From a checkpoint of a small contrastive image-text model.
Model: 64-pixel images, encoder arch gmlp, encoder layers 14, encoder width 160, text encoder layers 8, text encoder norm layernorm.
Data: trained on views of escape-time and Newton fractals, 72500 training examples, 19.8 epochs.
Rows from block 3 of the image encoder of a small contrastive image-text model, named by matrix and row number. Rows with one number belong to one neuron. Each number is 128 + 24 x the weight over its row's rms, rounded and kept within 0 to 255. All counts start at 0. Numbers have three digits each.
After each neuron's rows are labels from the 100 images, of 14976, where the neuron reaches its largest size: "strongest on" is what is common among them. Only what is clearly more common there than usual is listed. The data: views of escape-time and Newton fractals.
# u: gMLP up (value half) (encoder.blocks.3.mixer.u.weight, 320x160), inputs 0-159
# v: gMLP up (gate half) (encoder.blocks.3.mixer.v.weight, 320x160), inputs 0-159
# out: gMLP down (encoder.blocks.3.mixer.out.weight, 160x320, transposed), outputs 0-159

u.99:163123102132139143131157144101114135114147147107105138106105089115184152151142155164155140083170162132108155152118157143128104157119168153071176166139136150113111129132118114130114122123123146096113075119137136087162075102121116129135114069136091122156170116137118142123130141116113103086135123091112118127092113197119133071139133116128113107136142129130128147135111097090105150115141143120159149092101119099135126139145135151160131130121095123130177157140106134122133094182116134
v.99:107156102148140102087155107149141167143084136142142151148083105133091110101114137105140143145115147092135120098158092145097153107164103182156084095093113110097110147089113131118157114125123111146137161127109140147129190098125145171092108133137115140160111125131128106157158134146104134109144150088117136109110162100131156129107066114142145147128147131119131162118118153161105165149159107133122108112109122139136096153151171108102140128116148093127116160127120184103094138097095140
out.99:137067116141180125136098158133129157130164125141136152152127128168129119119130171101148126093118146117100127151118165143089090187115137120111141116174109120198128128112117079146136134113140122131108078129159142137145101114156117112124130098146138158092130117116137165110114154117152165130124121147115120115163114133065118101081095134124135160125160118110101113091101094133086110130160134069124128160124129149132167105109125160111102112107142144120125134149101148170161139134127093
strongest on: vivid; Mandelbrot set

u.206:162117098096125093127072120121072126094136124119072124116124116166149127185115118138143127151147125123101171138144103150173089158108076139077180177133181128131134136141101123181094088140144133122150098133155089091186105123139137118104149118120130145126122103103121139084100118131146119137090096131100115135159133147126120127121138110141131107143115135126129134135133071149110142108149138126153133132144104129132133129152145119147131170116066140137134123124142149149165099136116097
v.206:150075083095128123100091126105093133085172097131090120120157133147144121175120093133126130119123107136137149117143122129127104121102109099095192159146165093130132127157127150184130113152143120090128138116174103125169098143121141137141132108112115134139099142105104126063115153140140161138137099118104114173153115151134108130095117093138136076155133155111135100150147138145106143116127118087127117100169115113111154108151112138178144177125113146122141113133113126152166159118114083
out.206:138104151150120145133125155103135140135162123101123145130100163090140183160120085122113143144124104143128126125119148113144161123141154117108131180168139090114130121145146156106105149161117096146121136110094147082160111126112140103147139118143102171146085154131140129175182128135142113118136126123116141133130090111095064162091104148133132085115104096159118113152130120094123087103099161066167112091145125121136149090086118155141139118156109115134134117166118142158115132153089162
strongest on: vivid; tricorn

u.127:102148126140165154130131152089166114138126123142110139142144104123126147124141070149114122097104148163119113111090144097090145112123177121135130113129106128172106177140116116115141109123136153130116123121100150135134140142155163088130130119129117097115128140129153118083118130095161115107139122153146184143150106118142077129145190094096116096162110098159125117202099148120171124108099125134122127151149143117141119095080097158149104131129154097126100117112063123118137153111179130
v.127:146089137088086127137132097126095131100124087101142127093110172167137114153122109086138105161105108128137123130154122135203144120123109143145121134121140096126187162183141174167106135143147103087158142114152112132129133150104151151141162128084116161097093141096114140155111112163124137148131125110083139149109150121141138142142131109112157115123135166129145100104160121140102145149140114144137089156170130125075151092149124090101131155148104128135086088124129104096127136114121111
out.127:116127138095141150142118134137110125098117111133108114125162116152127108118130115121101141160080123148135103175108119110100116087113132130148121110122159128148148147123097122111116111144115116124128126103172082184120137166156114122177110177113152107124143160159093116072104146152127161147154148146142110116146137123127139137161139120110112125123114163133085112169132106149090119104157123179133127204138074125112131130151154119089141134120131137109078073101148134109131171106180097
strongest on: dark; Newton basins of three roots

u.220:137110110135186132173144126115140133100151140092086127125117138096198166155142128128105149119177150112101169142127154130123124173116152179077136169124126113128148119120093106140114128118129141142102086126137135079137108122129110148115116101139098169141167098123158164115134095129126119133120139130095143157150127143134118096108112097116113088117105170141164114131102097104103165119123140127120145089156095156095102111119117137169138134108078121171128142124112158130123064146137135
v.220:111184116121114155124131117108162147143125143167147175160118086154095080116133138146129151143109175156139102109140085112106092122114112121123135111122095120099146119103113090142147154079113190140131131133111126134138147074163120091100066138158132090132147109113155126104134138064122128088116109149160113122146140128114138122119111150143158134159145089098138139163080112141162162144162137158126155091097119128152136152106151127164135120107146142122167121123114151106134147115120116
out.220:108059109113148104106117093123112132141130119142143153157125125178100123107095100115147118150077113095120103137155063145125128128130145098127128147130109112133120133101132086155150141122141090145127138157151113111155159122150171119094092174145159168123131124117140086139118138161118150128097118145153080127102148135109133125130106118163142090161135087140120158127127112158105118142152109145122112146101144105166117133111188105112129148127159104112159117142117175174196157120135109
strongest on: dark

u.84:172150104125154141138143151069132167087115141112129145111103119104157151151156111148116117116152148090096167093151156139159136160130136144075153146111131100153122132127151112136101134121114163096122106132096127068158097123109127114138122094132093126125115103109150139144128097098115126126164125106126136122109123153145109133105192130123120058139103118127146129113105093106159136121120145099171138091120125103128105093144167130139112153155103130153166129131107148100193130143102074
v.84:147117127104127100121108105131082117097120104118149116085163153158172137174123109150150106137109108118152142130166156135113149108140114141130150152137158099100153110179143171120102091156131098100153141116175100101180084152108153150149153149086137169121088130103119155088120152139127136141147121108089102139106106154109110133108103094091154099111138150114144112153168142143101127153116107128156096112155102147091131121163110130166163160139121117107150126148125081136120146112099119
out.84:143155132149122111121143129097129127146162128141117059112118150147125129103152143133166124110123097130139125124157087151100175097134100120167136151116121132135108092121143145109120115138117093143129153138126132124123147123086131124118156117113136130137111131101114141165151128099104101159162126136095146125124078092104137182095134109131136149116152103078111109130135157109157108162169138082154114093117171119141129103109091166145134114149156180126161141206116112128148145122060089
strongest on: pastel; Newton basins of three roots

u.240:109146105111132090090119112162109148134091191139127154132041122112103111134123140125179128119103110066128128156157104094105137125145090164128107103122148123143084089082123102115131145132089128157138133139106066147141145143108137137109164152130122156139117118131129102128132135141109136133132101110132125077138124086151154139128143104121103120155123104101126146093122135172149122144141110127159135123108138120162145150158161077129150155096130141132153104120153182126140177114151126
v.240:122189134117147075098135128105119120162080143152170143114079117105126134139142094133151133075094129113145120154101120125122138106160123177148133100103115146160114138130108135097135114150108138106151139106127109141164148136103169128111146134119098146131128127133121123177108152112094144096148094106116170073101122160134126113136134107093139074129126083132099137120160145145142117176130134099152113137119169119122099141129147132126154167119158085098157118167084116165171157137124149
out.240:080140098168179109120090145084127132120137112140114142168059143066152128137133092140119126096165135121094142125123120112117101125132147125098156127140151131186136152140126122123122127137153138121106141110105147125165135130093132091098149080137121118150143138125140105187124115124148112111144124109137173140142126168099099119102112141149118107131151087157141113154115121125100136130094135105133165107120146133133110103139124153153100143134116074134146177147106134149194066148113154
strongest on: burning ship

u.111:142138120170185129127151133113131139145076157124148130143071127107152160124117095143107133087143131126115141110123098134104158117138135184128125112129097163141112131111100110114135111090121125121137120164081146111119144115089145133105102102134091156154152096145127115144125111116095088103144150135100193097070126123151132134151143107122125080139108059165140150131116144110150139146098144092129132093112141142144089110118136118154125152132122060137125150109101158110161109148115169
v.111:142108124142133127175136114144111118113141133115089150111084092104168159186151124110123114086135171150117149152123139129084136155137141152098141171150161153117174139147094130133090101152133121119157096116148149091160085084126121113127120085107103161118131132113121169151127137135125144102112121119111166129125122158091130053137090133115129123115130138153124148156138079101092140115137138124129123131118115130086152126126118148155136148166061083122124150126129138117102069136118145
out.111:129108093134121122124121111142122120082108118133107119106138081098150142132143142131139157107146128115166124222147152115056115124100090126129105167097144152116140085123096130117094120133087135143128143134178085138152122115113100167133147146119155120158153138128135189103154149112113135126132147112117139127174095120094110136075132118117119127118092139095131117138118129163103145131177101124127148121125095164088138156174100170147153105096123152131140167120144135148126145115141112
strongest on: burning ship; sine Julia set

u.244:143166102140147112151122159104125155092121115115072129124116127145173157189146099150099141142182133114099201123140153135136116144099079159070121139134130116097143118121130106120096125098130148150101097150113108100165092120128129124106116133152134141154109090115143145118125090112107151135110137138108147140165119122130115097059156114135127060124093116141137120143121100129132142154109153117138146086136122130135119109119146136178140153107075115168131138120115142091123099157117129
v.244:140166109117135118126136103110101114120133130125131132093130112126168126175169148166147118107093126134160129130112158111154124121145123141129172145107155124108148114182127162130116105156102140086157129104172113116147096124119131125133121119083108142110114150098117161116135164125138138112149096101116122134120112198102102065115098127087156088132139149122125132123168144135096142167129118105143118054141138142077114158160120154169148150147122124085160087136093093145137136112094133
out.244:141147150125117095088135096076103118167147141105120085100144173159114109093118143127154112101123113119126109136196064148170166121153155127150138178100135137108103161110132122151141109136131089149139151145131121141100152106075118147117131134124140144124144128127118088148113122094111103151150119120079111124102137107122145157123117098122122155147198101120145156094134130149112159119191133107124124098105141086131110100144162133137126131148146168115172109133129138134137135123088103
strongest on: dark

u.63:113122128100144152137138156075164154110174111133097147132131118104145166141178101101086136078137133135075138154137117104123111174140158120085168141161100115179133110133127090140130107121135134160110105116128157109150122133154094151116146069146098170124129118097133135109126108103142132142103125149107156152187146128172115133104148107142131107153123159125150101113088096121140137094126125116110131153145124110115130077098106165152105126103108148169121151147111155156154089124145132
v.63:122113087131135129158147112130133132083154145155101150138128118170123112135119150165095120154162169143128166115161115115111120154109103113069126154142145121062201105118144108151142158114123169127144111150136128109138113089155120137112107144138144108104141102105163157100125116106121138125113110130125108162141128118127117091082093150137157142138147171101154132147090110146143178148153133169111154074100102157130138138147121130188143127126093144146148134093131135083106094118129127
out.63:119115149137141090149083126169101103148085127136171114150157150157121099124133137160124113169120151164101127100092140162162127104130108191165099103108147131109171177117090138135157081124185144085120124145151119154131144132124169101149125150117142125095148117160119109106098135130120115126146117125139113137116119109091144138177149117137139149094145108153130160136152116159083149125139134135101121122157107122105100153145141081080126124137139118138096087085142094092112118112111115
strongest on: pastel; Mandelbrot set; burning ship

u.171:140148084109128098145083118114104177118135107144096136159119141130127112167159097106108125121153128152083175089157087167126120144111091136088154138170144113151136157137107128170148092109157151121113130148154133117168111128140124112095108108123103136147110089098135120101105085107125162131132115133099151152142155129130142124110115130159151119150167111118137139127125101124159160098153117144120113119135111101115157095125141155129105178135062126179102165122090151138159101122092092
v.171:119152111087091120111102104118113137148133101167137106180139138127109095144146083113103131125122109148153142086127091145153119089101090117167121107125118106171098172143120148164161077096139118111113150120146116151128147159116157108122111110126069121156111136113097108149102134140126186136159127130116183150146150133138137148103147126161135100162160118124141116109140160145153157111148121122117124130156185111123171096133142112107118170101123128175084130118091130128159142107100111
out.171:109110153163097131133158132134123120150136126122082122106119116098139157138078155123149153114126121118140113179118128132115136111122132126111163175132147148142083103131104132095119098162140065150108140082131158132159108110124139114130120102129145165135150152113088145196136159174125113108156143130120146123153089161088099113108059181138122142095120157156108109102137138077106106108136143103115137133122141159116115146131109148140162115137129110112147103144126147185098112144116176
strongest on: pastel

u.71:160129097120193134112109153079153170093154135115103159118123132108131138135159126154099122079155154114102147132173148141101141149115183114100162138145133091154095116121151097132125102115147178134080113126114152096140106140131123126136117085155095124159157097139139126090135116113117105129132139116127167137119141173133115111104126127135084123142129111123169145137097128099160151119108122139180142102092104099149111099127132166164126130132124120135170183135099135132121111170134075
v.71:116146106085103098138125081092112095102107132173118129142123142172113127150149114158163097130098139113138136117142123095159123155134105142131150128113134114120173139145115132186133131145132160071163124139145120133127117125139150107086140137105150111088136141070138153115099144118171135121115070138145120146129138131169111100142142107116176145183150174107167129136135132161139177146115075133087109113141137117090112151156128143141122152138138122113147097072121119139161120082131127
out.71:082101098110179121085164128065130127111126143100095108123144118118133175120147159133140155068119127081124130153105171100117109123132170142124146107123117136156093112062119123127139134122104152120110131130102107110123133129153144161119126112138153098138165114135127109153108150129139120127170134110157122123137097147146109145091101095140083119148125152132141115131100138170121151125127111077110165135116156108136097158177118176155139118060152136148150161099138146153152135125148144
strongest on: grey; Newton basins of three roots

u.21:138175131110135092109148161083109169117058151090155130109103107077150126173152114144156127117146143099121129126161130115134133156137133130087139156132149124135115141134132125135093136116095157130119102135112117046183083124111110122133119146159097155162107089136166118139136107123107100149114119085105138080108147151143114132092138133124092083135147112140153141131126086137135135129143129146162123093099131103138096124133158107145130153137094093142144144114141149135158151174090130
v.21:096135111096073132156163097096159137125131091184118151147160132202127109116137106110105101136095129139129120078151122120148132122142096136128148105137084098124157132150122138130162126132150132112147159131146147159116134141143135154089112132126123105088103129079146141114118138086132162136114126151126105153152153134161123115114166101129196114142136154092152093139135142135157151154132086145101097144144165148103134112101132163161102101138144169118103106133077118140148110088137116
out.21:128146109105126128122145158105147158121137125153113172144106132131130152128139120132133120158143151107118158111136152107139133176142161163104140131105109120143103129137096082124152099120134152105119145153116178117114113096129148135068115130177089138155146112128162125117176108125122103105132125139122140152139113132167109102111117098139168127127114132098115134091096153110192106164109079120096122057129137150138095116089129123159110114155124097140146127146073156129207116136090137
strongest on: pastel; vivid; tricorn

u.128:143086074138108112110110126111098171136103126118089169143105138158104121143119121115134140119162155104081123118156099145132083164118104152102134115132100129152102120114107080164136117085149167128092118148112096128147137104121133162081138111159128134159129096116135109150146109138137124131148111137134138120126151106151157138080121106170120135156122092121153134115080083153147163132141118072140126122140142102140155116146145122127105156078141144143141146147124169150201117131106075
v.128:099117168148111172157138157149156096168128129138143100125132111121159148135102155136112137126122126174144103166082154100163114120130143111144130139135110179132111163133091106098090116131127106147130094125113134142118128107165132088134133135128132124117155150159129163167122137083137114121104120167140130123165087124083141124149112166120100117100103093179085101146119093081119092109127180152110174157117126143142147153092107110116124104158131129120113112127179118118101156135149179
out.128:136082138131162094108102110176111103160110166127179120133117127138125117093093191119152135132141157129132121146115072146142109142128132095114147121131144173125117135104145105139115138112116096148149091126131117110135129107128099101135118140109168133099158135127118121162099126143119122132114123129121104094098145142117167121178124156143099182130162134143107170068123102126086134141140159149141134199069102115163116163131144121078131133120139100112152141112183120151119110141139130
strongest on: vivid; Mandelbrot set; burning ship

u.92:136112103129172152152154140109134155105139137094077149137109150094168167124133112138087161102186164138093168139148138144127138152113162181105115125099081110145133122122110109126119117094147133127094123128112135123091153118121149155128124104148085168132168087134134122131127098127100113105134145130095164160147126153154132120095121091124102091121106148148150128127097119114121174152102120108134157108137114186127090106121129133159138122103099080159130142121096149097129069156123143
v.92:122156111142150173129113142127154111130132142160124160152116079122092114123122130173131162152113171151152108151102116113111087114112132118129129147111129138096120107103101080119125152135114193143117136125108128139137121064153142092130069145150139079134172135140154130081170156082130118084119112139171129136165099120077116124119133155132130139136127090122099155180088120123154130136137158133149182100100129138151132151100122125159153125119145132093168119121146135112112158122128132
out.92:094085114150110123130142092137130116127132090161136139169149089157122128112123076104151131148090105099126099117151074119092151127126113098137128160128090153100105105119139098122111149125116092182135135159131133093147150124151174118078095187137183119134094130113142125131150123167117137148074160176166105130100127109102090141126120125137139114141121113151145118179119133134142106132135130174125116129102164127179137126094119123119128123133151121136132135162112147168149157093156127
strongest on: burning ship; dark

u.22:115152107122171133134133135115152160124099144141132185168080110120126138135129109155119134118150159118094150157139123131120107154112144194105115121117107138096121124111117089133129129070159173142116108160078154113138138100132140142089113116158096131127177087146159135127134113115109120091114126124101159112121141166135133099111093100133117127131123086139148152143085104128126162162122127123133173108103136167150076143118149147185125120101123076138157153109086151117108108152107155
v.22:110123079104120142146149103096140156094148134146119163161126128172119095124137177150114109171144139131116148126195113130120089145111093135101150122154120107087168115111134109167142136089123163115121113157116139127120121104159111140087120136145133122114133098096155147103117119089141147136102112135124092144159147133159143103080118144149156144138163152086152123150101107152134181154148110170113130060114094157123125143116148137179127133098122145167150142085122138100110114119112112
out.22:130121125136144108127087059150110105115100137134129120144123107119136164143106088151163108110100115117139120109175098127135113132130129125119088173130138129087139142086152099149117143123122148157139139178121105090162142126124127125105139161102137091135118130076165137126103095111134118143097119138149100152117116065134116139154159135133135131181092121138189163156112112159161138112117123182121107143111125074150149125135127088137120141157128142145129126097151152100144167086177149
strongest on: sine Julia set; dark

u.107:161142117166134138139134174118117154088140120115070148105138098100147139152158125117122126112162172108094136110131146134086138158119128131090164144146123128157109123138128140109116118152140142135115088109144138066147090119116089116124103081145147112152112114145149137088137137148126146115160165097130186135096124148119100107100135111124089120109136115119113142148138127087134110098136116104166109119120146085128138103138116176136116130142112145123148186158063145164130122185145076
v.107:159160096121126090148091106120074133101107108128156141121100160161117118145154104149161110158120112112143158084184104163130128130116108175121152160124149094096174125167158165190137128139128127080141156116143129123146098149087176146132140154113133117101103127093137136121111119123115113141121104104104075146095120116159121115128118101132162119124157134117147118134159135151140146164133103139145100093165123120104107106137161102127145169146106111122143084122100117116145118117080097
out.107:120113092070168117126105134052115156101153131123122130104132147171134148138188108095113091073110127098117141184137168137109087143149142136111157098171123108146140128130135139160114109138123170119130136131157118123146091140164112170115146108123112090109146101102141169112112118075111133141115096125127091126159137122157164133108119113116133146136138125099125108137118104176144136154115089135143108161130115090111108097136126170163117133109155164123155151132126150139141128127160093
strongest on: dark

u.39:117163109139140129158130147140114156101112161112139132137099102146139131162118132148128126126151172126119124141139123139137114124104129148120147135089120137102127186109088097167109110081144153123107083148101147076148120115128079106117126124123100156162166095123133133181088099124094097122092148112110146097101143148122144127117128172142091123144133093158148160121099067115142173113155139157145157128112095134152105142125161107129092134113121110166119134089164163073108150149113153
v.39:100092094094100145117129090074138122115150111168108130130157138189113122133137095108093115132079112127154103104145107092159120110152107115136150121143119091142149114157127147150156122147110121106148167110164128160124136141127126154121124122106099106117102153078117122130136163107149157130143099136125091167168124143155106132098141112123183120173148165094143093155138153161153154155129095111119102128162141133092135111126125147174135136127153160108144076141099118145168153089113123
out.39:108183136082086094106124159094131158135159097166130142153136154151119129118162126110164100127129130088085115140132132123164123164130121159103160162114132143137102135132100078120135089122173116132121121157146144113135117111118160131062134138178122139151121108130147131106150105128142160144090113140113141148139116127100121125084120100144154151125156132119105109096113129116129084140156092120081115109129210134159127106095129140151102103144104144153134148153115145148155101139076140
strongest on: vivid; tricorn

u.150:123083074142146127114147175087140177109128142134099180142101112090115107121145115104105145096151172117072141115123122094131125154123117118101136120162115109170105138118124088125130128112132141136090113123131149122153127110141115122118105082185126163174124127123135124130139116135136159091153145127130162130159144142141114107070139142160098115155134126112105110111097115112153127098131110111143145123140152118143166107136132175138111131112101115142138173148073174170170104176145100
v.150:109089103113090155113163085113138110129147130154067132122166121169123141110152114105108128134087127130150106106142111081148142114178118123142133110140121103138135101130111148129152118171096121120166162102163132164098135132132128155116125138124108117119101168092128126148167166134146132121159109129142101159173124127163101121106126091088176101166139196086141110142127158158128147140133086123114092102134127152089121129125113137159152110148163137098142075136097131143144123091127127
out.150:109156131073144098089103099093114134148101144135155156167124186165089086120152115133108118149100146118143092136132089140125126093141127178155130132079125105090126166109136108132163093117142128119133151142113149153124152132121171136127103161148117149129152132161127088145143130144100101093122101112128112116101124144151113140143098096155138165154164129147115167123132137183102166163156110140121136108136126110136065132148192093115132128101154105122146109096115140116128142116115147
strongest on: grey

u.287:161089096157190141131139147111147111123135144121116124114133095123147123126164176150115145113132147135132152119110152107122093181118133116132176108149108168186075123106102109151111122100123166114124087142134128091148079104159070111106120075140140105118162130121157135124129124099141106103173124137149152103133122145129129096131137150114097107140118142113139134110114150111122142119123153072117165114117143113134098142115117175117103115098148126135170162145099142191158142148146102
v.287:128149115116162101114135108094126101124103158166133142120144102161138116122185151174136101135097133132142126108117137099134111148169082145134148127148124136117154106149139131145128122145109173104172119139142114118138116109147142108100136133112154106071119141093173160114118151075151116119132081133152102116121118147145117086137124146081169077150138157096119151094138143145158138172110128130114129077119138124107063155109120169167125127146146133094174106132083104145138107101138121
out.287:151135125097165111140137116099115133144118165135144110116125120120110127129167107132136123106103113097136152145136160116128144133151110159166102069124091145171087134098122110121125110108119155120146118155104099115130158148172172154108159089122059158105151113122110147137107133125108126142148123138151152086127171109159172167140151121095100058147087134131157116074114142151192137127110115096127145113126159100130139122148150126116113150098156145148121148140129167106163134109113096
strongest on: grey; pastel; Mandelbrot set

u.214:123158091156172115150129152103132134098105167141089163142087100120151139156146120169127140098145170110120196101118143105129115179140128173091127136122103138110137127113092095121124141123113184116107114133124124098140100087130128111089112109155123125126165115098168134145125117091141125089133102118136140138165094129146112075123126149121141071149106152138125165114098107121150159129109146115112169081129119126129097149110133133137125135124105118135159115108094173120184089154126134
v.214:130109146138116089115154178128116184135094100089153136084118156144153101149143126084106144113152096125096109117142106141133180123140081128139149115176115130157139112181139170111104135126139103143120144137155131116139116161108103139122112157143154168159072101151126112116138104132091155150134168101073138096109149132129131137108136124113112099097158107113109094103173116124128107117159121172175105131147142153124153105116138147133129112142094134127112137167093105154141132175109111
out.214:070149183153138154109140137153159092158088153151144094160132110104134127123058177152137152120101121168134091117078093099128129101117123126157137137103106181144117134116109104100129116104113094159135129133108136145094145120131116079124112168148163130106121155150117078155127134119151103134139124150143133119137090139086134151141142153151138149122130097170090141134100144130098102131141164143115167138106105149160116163107128120103123114126153101128110086108139111127160150094130157
strongest on: dark; Newton basins of three roots

u.228:111180110092102057108155103133111137155098156178153119149162113161104106125161121138168109118121118086143121095155091128105147120140081136131124115104125134113130112105120117128173149126103134120149153141131081142186144130120153130070118156147152121116116118103151118120086151127106168132135119129135098100111154106149162128107137123131174097162141154078128148086128154161158134152134098136108112090110141090118128162155164112150133160129144141120130122105116144162163139105118111
v.228:170102084127111110123131108161082127090152103111123148093146128143157130190142110125152123109125122114140160132156154147124105132111114146113186147116151100098143114183133159153126130150135119065145156127162119126144087123089142163133131130103111116130108132095121144102136136144102144109150124075081103143119122153127118106109084102123154130110147163117157109134161169142124147165125103101147109090156142169094117134164104122195134140132117112098149116143101096142107107136100128
out.228:148080120128120148116116125209120112118119122120131150125153144144128145150100174144101153129145090134111156130105156150155102143122174127092127104159133137117116098110142138121133141117127112137110114116133114127071124109160138136146106135122156112132114101159127130043122123135138130117119129136140106149123139122132153065163139128133084114104118149141115148120144121093141101092118160146115100183131117134143193132136151100082157129116089126144114141122163111106072102154196148
strongest on: grey

u.239:161154088133160135130132150115125156085153140106109140117134123101147131168159108143115124109182167108109148090161140147116130146109155127056140155130147105103111115123138095151105127108127168110090086137126133082155088125116143133131099094157102110170149093131136132078139124149108130098139125109118158139105152166118099078094121118135097124162123125116167156134099114104110169102125119144156151092110119113135121126143132135163136168130086122146158157122094150098137126172116091
v.239:136109147112132104146107116136096103101124108103143106088152138142202155183115110145126110143115106144156127143130163138117143114131126147131137172141164117096167145182144171110085088159141098104153126116162114102178085145114148129153146150091138172122093137120120168120127139139123135145123122115086114139114096161093097133132090115097142101096124132161127110168168130124087110148117135138158103139156078149083132125138100121145151154156108096107131119141148089125109137124120147
out.239:137145130100119123114148118084118142135156124145102089118108153174128114136175129122135155121103096115132144127147101129118109122138118127139202115145118105148096105147105147153130109121135134118134134136140137118116106136134089131092154134132125084132144120087117148095111125083116108158140098142092104133139137148180183143118142108127150140138165118062135101104112163136183133172135114144130092114120145107124109092108108199162124134126149173139163116183091126126167151099096107
strongest on: pastel

u.202:135116109146116135138152150112117160095131122120117132133101121121152112155146142128135136123162125112081141126158112120173112184102105141082126130161120135132096114097123079154095127084141154138111085157114111083128113141140098113098125106150095135145139059126148155131101098112132131150125136170150138126154160124116152100079153156138099090136134114106156103094076065141144152111143148105147154098098148113136163136136155130156111138103098148174130146147112161132180117144119101
v.202:151070125155132110114130176121117181104107108076111142087120148135149140154122121088124131124129100103114097106152147108115182124164134130121123130181152104165135093166157182102108121142102101170115166111141142117150117151103112172156148138124138157157076115151136126122166104128122137150139171099095130112120117118146096154114124108111111142106124140115111100122159152132158086105112092146182093131133113128115134095123115144135141118151127144118132127175087111151110139172145124
out.202:116199162108113150114125138112126140129117096130152122112119153139157122162134140133117115067129093129106138099149146142142099159114116166157203108128118137153153121173121140170118103106157126107143130152131173114104098148096095125101166100122100085126090098093131135121120073061124106145110104104101136134102144151159151125141139123124150150120174099117176098121122130136162140154122112120110091126164155148127121103116116144135081136145137145149138135141127091121141133106098147
strongest on: vivid

u.37:141113139158160143106140144115122146125103162082108116128071129075132139144117135129128156117143143113117139135132111141164155138127154157130113110106110155153114170097095099138113123082125139135118116152094139123110142112122117131130133080144088176152183098157114105172128096139115090128147145120126195100108155141143139131151151126128071099144114110157161153104097120129146167112133146104140175127108118088154119117154163112120107133092120081182122157125141166093157117136107136
v.37:110134142131129146129122138160123100140104136108141124111106111112190154149136141142127140099123125163163115168095165129132118106145138166148129142104121164103115149132081139111095088150116122119138099117148135132150137115139139126141128107103089162136152139138116163185153148130110117100130116105111179114139094186081144102152080144115104067089107107190104127131144139093089132144149163123129152126136129134105115171130114086133152137147137098116128125124169133082098145134108184
out.37:103106118120132154122156116087134144084119152112086104123107136091167179131129130124115144104155102124130163119144142078106116158132120131111119169146124147131131103105129119131102138096069138153127134185114100094126127116143081144108141137118117144140117101104151146154143078087157129159126121120107106137177111119126149145072128146101120105189104132119178114150097094163127164115143143139127166116114104128137137118140103149163128129094094131184149152142156132134160123088150163
strongest on: burning ship

u.135:132078160143131139174111141126136118086164111126120116117132142136149138152099121137127107163144112161118158122111168102148132144108131094059150169171160133147157147141151122132092125123159119153140090125126142094152070155141081095143140104111155128108121118128121153117115080125162128165103123173142093169157117100106125128126131179124124164110111138130124092142131088110124109093102146161145127157136109127121138071097108134137107110148069145154108105123139114127093100130155116
v.135:110121101099116124104154109081137164151119129142125136160129140155095104099144133086120166101110123106118099118153074124142113124139121131146130093120087126187114125087114108141157144101102117142130139117124128146084159129117104147088114126172102151132119140110108086160134145118137134121149131127136128112133177141169146137087165108143141126178150140105141115114102134156126155135169111087116127148156162141139121120127180136091123132093149134138129116145127177173204123122077090
out.135:165134112167115139120120116179147108126158131125085106095177118160138168130072171144145121136144144123114149135135138178144117124094151124112133154099122159115097119113133114135151105118186113146105118146161157127137107096119136130111140113107152102123178100123123128049129112117144091118089129143113110161128104105132111133130178096153116228131129094132151125135111123118172142094120100126109119139123080159126140101133100138142123113127147148146127122124107090113106106126134126
strongest on: vivid; Newton basins of five roots

u.11:119146171133096145164147151141158101112139121130146123119113126122147131132116156130156126128138120157109121115108174085218101168139152098091143134146132142161109146126131114126075115119126118133133065144113118100066105152149078104114147102133120119102136138137127148148111092107169140144122114167168133132139136108123149133142188205107106126116108122137128102104121095096146112096122175129128141152127166135121136109091131135100089106160102141163116094133136116133138129121121140
v.11:133114119114131121110157118070133147144097144133141122163125163158097101100136115110114147090139138123109127112154070156166150128141113147140120092128080116174118142110126102142164121081128120130135136146095128133097157132115149150082125110165101173116129115128116081145112122115129117123144149147115149109112185144166163137107143090142125113160148132115148136100108124144136171144157124095127137129140168151155120105122179151100111130099137107156114132138098148163186102119060084
out.11:176104112159149110107073111175122132114132136124121116091159143163147173122086153160161104135138137106124159129135167192116125141110141147106121163129161119106126119125178132125160114127151120131117137139168137132174096127119158156153154124093141092097151111119134144074112130117152094132110120114119091140137093104117099142136138089139106194138108104122155109153130108133134122119089127115137094175139060117118135098155096124124130138123132155135131140122131085099085115116154113
strongest on: sine Julia set; warm